Weights of a small encoder-decoder audio transcriber: waveform 16khz input.
Rows from expert 13 of block 7 of the audio encoder, named by matrix and row number. Rows with one number belong to one neuron. Each number is 128 + 24 x the weight over its row's rms, rounded and kept within 0 to 255. All counts start at 0. Numbers have three digits each. After the name is the row's rms in percent of the matrix's.
# up: expert up (encoder.blocks.7.mlp.up, 16x128x128), inputs 0-127
# down: expert down (encoder.blocks.7.mlp.down, 16x128x128, transposed), outputs 0-127
up.58 114:152129127127120095104113132152116140127142129114031128132157113127126157128154128141079158096130110130120128089136130114126160133116128116137125192126128152133128118120127128123169128129198162125104136124160147125121131105164192152135125131123132121137120161065131125159148115112145127130128188114127088099156128088125099112122093116114128072105133130153134104113063130128131135139148
up.59 071:128128126128123128136128127129128129127104130128160114171147115108038116133130133128097175129117175128124128126136128148125124124128132108130123132129127130133246100098133153129120136154130141131123149133132124121130192136126125127121125159161103185129128116095128128139135122128127127128127128146157066108128129128056184129129124135132082124138150130116157113107123101132184131114179
up.60 029:128128128128128128128128121161128128116128120128128128183178128039112083128140128117096139128066184128125128090128180125130128130128144128128154128128150058064173128128128128128128128128128128128128128128128128128173128128128137128124146151128128128128108132128128128128128158128128121128099128128135128128131128128193127128128089128129024128128128128128051143128128128073098128128128
up.61 109:133180133189107132124114128151134145102127128127148145109137152128131125133121109127147112102126108061137122101128090113198111128128109115135103128110083080125157129132127111128072128129128083116129095103144151133120139128138077156110131103081127080102126130059092116128131143197129137110128126154128105128075141127108133129128112128184131127131108132168129124118173130130123118122108
up.62 103:174165106129128128169126129130108175085164043129129124152146128206127100122133132090117114138122128143127120128132061125160128195136127154132135119128140110131134120115135125122111128139136129130104128115126177115128175131105116116128111103153126122130097088130129125108106145129118128135137128133134126054165104072121126128126180138126151129146128165111125142073150151135136130157123
up.63 073:133170120126130098127122160140178138124114129128119107135164108170114101105129155129105134096097131151156128124134160088128077152140146131160118105111166128140128197082126106136126131137181133133128222142115129103160155125116140115120168126128126104131127163157125131126110125098136129124143134178126130128123129103127200123133130101094128176099133131128123084107080116120127127150117
up.64 016:128128128076128128244128128128113128128128128128128094128128128127128128128128128128163128128128128149128128128128128076128128128167128128128128128128128128128128128128128128128112128128128128128113128128128128128128145128000128128128128155128128128128128128128164128154128116128128128128128128128245128128128128128128128128128128128128148128128128128128048128128145128128128128128128
up.65 209:088078089144201150139111112147153120134125147120117138211143129127127132127133125178135116126215113120131115099148128126130128133127128128128126140114127129067134123127129125105127121124103138113137128129111138112112118168134132125114121127133128138128109201138129086129120114100131020096105134173129125128152138112121190149100134134132139109128129139108128132122142128127113119145126
up.66 028:111115129130082129139129137145127121159118133131104099132132132148080107131149128104156125111132127128142126116133139133168128122158126148144144131110135183150126128129128136111082138112201000123033168127106127118144122125123142132130129125122129131130127100115130122144115125127145108106126119137123131120136125126133125128118107188088133102136129135133186119144131112079128125131079
up.67 013:128128128128128128128128128128128128128128128128128128128128128128128128128128128128023128128128128128177128128128128065114128128128128128128128128128128128191128128128128128128128128128128128127128128128128128128128128128128128128128043128128128120128128128128133128128128128128128060128128128128128128128128128128001128128155128255128128128128128128128128128128128061128128128128128
up.68 080:159128117152095128118136074122040131110110126112129124113140097142124230127128125075117140069142117123083128122129144122128127127123094153151136128130128131126124128079133121077119129084121126142119114125132119135163152121131166168153132123111128133110185168131128134169127142125134115128135138109129132119129157131128098150142078125119120169086102131124115129128101128113132125167174
down.58 107:085175128139190112138094031089128129107131163129128097132152152127086128123132124128136132090062125116126133117164101126152120124111111137183097169129128118123138139129147121146072148128164133133131116159128128126130146108079128127118115128133129174128130130139105135181126121129130226131123128132122128145128179130133175096130131128119131129135138127126125125129125128128119144128130
down.59 072:139094135120145103159160137122129126094166093135130126128118129112128098127132128126128129127122132133062140127088150107084110131132127131120146111154215128127131129120129102131121126173115127140128119123114137127194114129114108126085107127128129077145077127128118189121133125127131136141236128128117097132154118128109083143174128131128128129120113143127125097132133126109127130141056
down.60 044:128129139128166113141130122127132121110151116117128152085123128109255128138129114121106129136133086131162127130083131081091130132123131096125129065128116105128129124124117111121145124128125130150130207128124123124121129124122128130130131135129137148129162125122130128097129128125133126189163130127131128128129127132132149123123133128130128128129163124146126174128128132125130216173128
down.61 097:101084119124127134130124133150128126180128104167129127066128128130129140133124132124187128170127190129101174155092126127135129112132148131108128125128128144129129112129130135219139149158130165128126128136120094161128078120104100108136132128134172149155127145123137129130122104117087194149160135112084129136125106133128186128136140136074095139127155103077128127119124128128149127097116
down.62 119:136132137132162128128121164128115135135115143137103119127150127000153128131182134080170129128128128122130137085128146132132129149171128161121205132132152119154124129123128135133128130147168115106127104132123132088141128122127136130142123127092150131092153146142137127127128169127127112137128115165142088107131129129126147129127128093128126114100131115107140148137083118135170143128135
down.63 088:128139111143151142128127148129138079128052173125083129097089129109096133114128146128116128111134150154156131117129132126169131146196161090124144154121107129128140112117140127142152127125128057136129102149130133156128123110127123128126138135125120111125128146130146128129208131197129115160111125130128134161127129138128130147126127087128130184124196140132139130130078127147128067098153
down.64 073:103128139128116125127129123118106190034129153127128118033142139126122127128124126166125113127104105127128072128132108127125131128128128134127080127108127131114106135112096127124128128128153142131106141128118118116126131128128131161163126104128129141127128128128129109105163127122118160110132130131157128108113136127128059128131140123123122227126124088134128126128043127095122184128111
down.65 168:128111125153108128128123129153119127137124130161132119127131128154103103128127131185121123129179233126128134205128128135204128127127128136131131142123095133123136126111134127130012138123129097176133121159095128158122122092127128128129127138116127098128128128134128129097138096126122112115124105117117128127124094152130131131128132112132145183134126176132128127128140093129130184129135
down.66 070:126089132129124122128136110129116130129164103124169127115148120133138112214113124137132135128166077117139114089124129134127128165130105127133128133128146091127129128108116128146130127146152133123140128128154122130140131150055116128128128121123131159128127121126131073133129126088116121145078135129129102128098136105142050055210128115121169148138089128092159102125105139128128139187137
down.67 033:124127122128123077127132124141111116048133147125129123109129130136130131136043103124105094189120129132120123139118121089129134115127123128128120129121148123132127121199126127127115128109117133141136116129074130128125128128119153127151181140132136148138131128133138112121057115130128129134118128127220128129108050179155130128129129123127064121128129127124122133120103135123187152128127
down.68 104:127107128136184101122174074137128130128151212123173130161128185132140103127177130125088176180129133128128128081157185076117127129130132129133127124126147080128120134126125138219130128112128106166142122130095173135131131128124183129154126144144128141127127130162163132138140129156127126127106132135145090124128134134125137129123137127132133127129120101151093122142138140137127109116112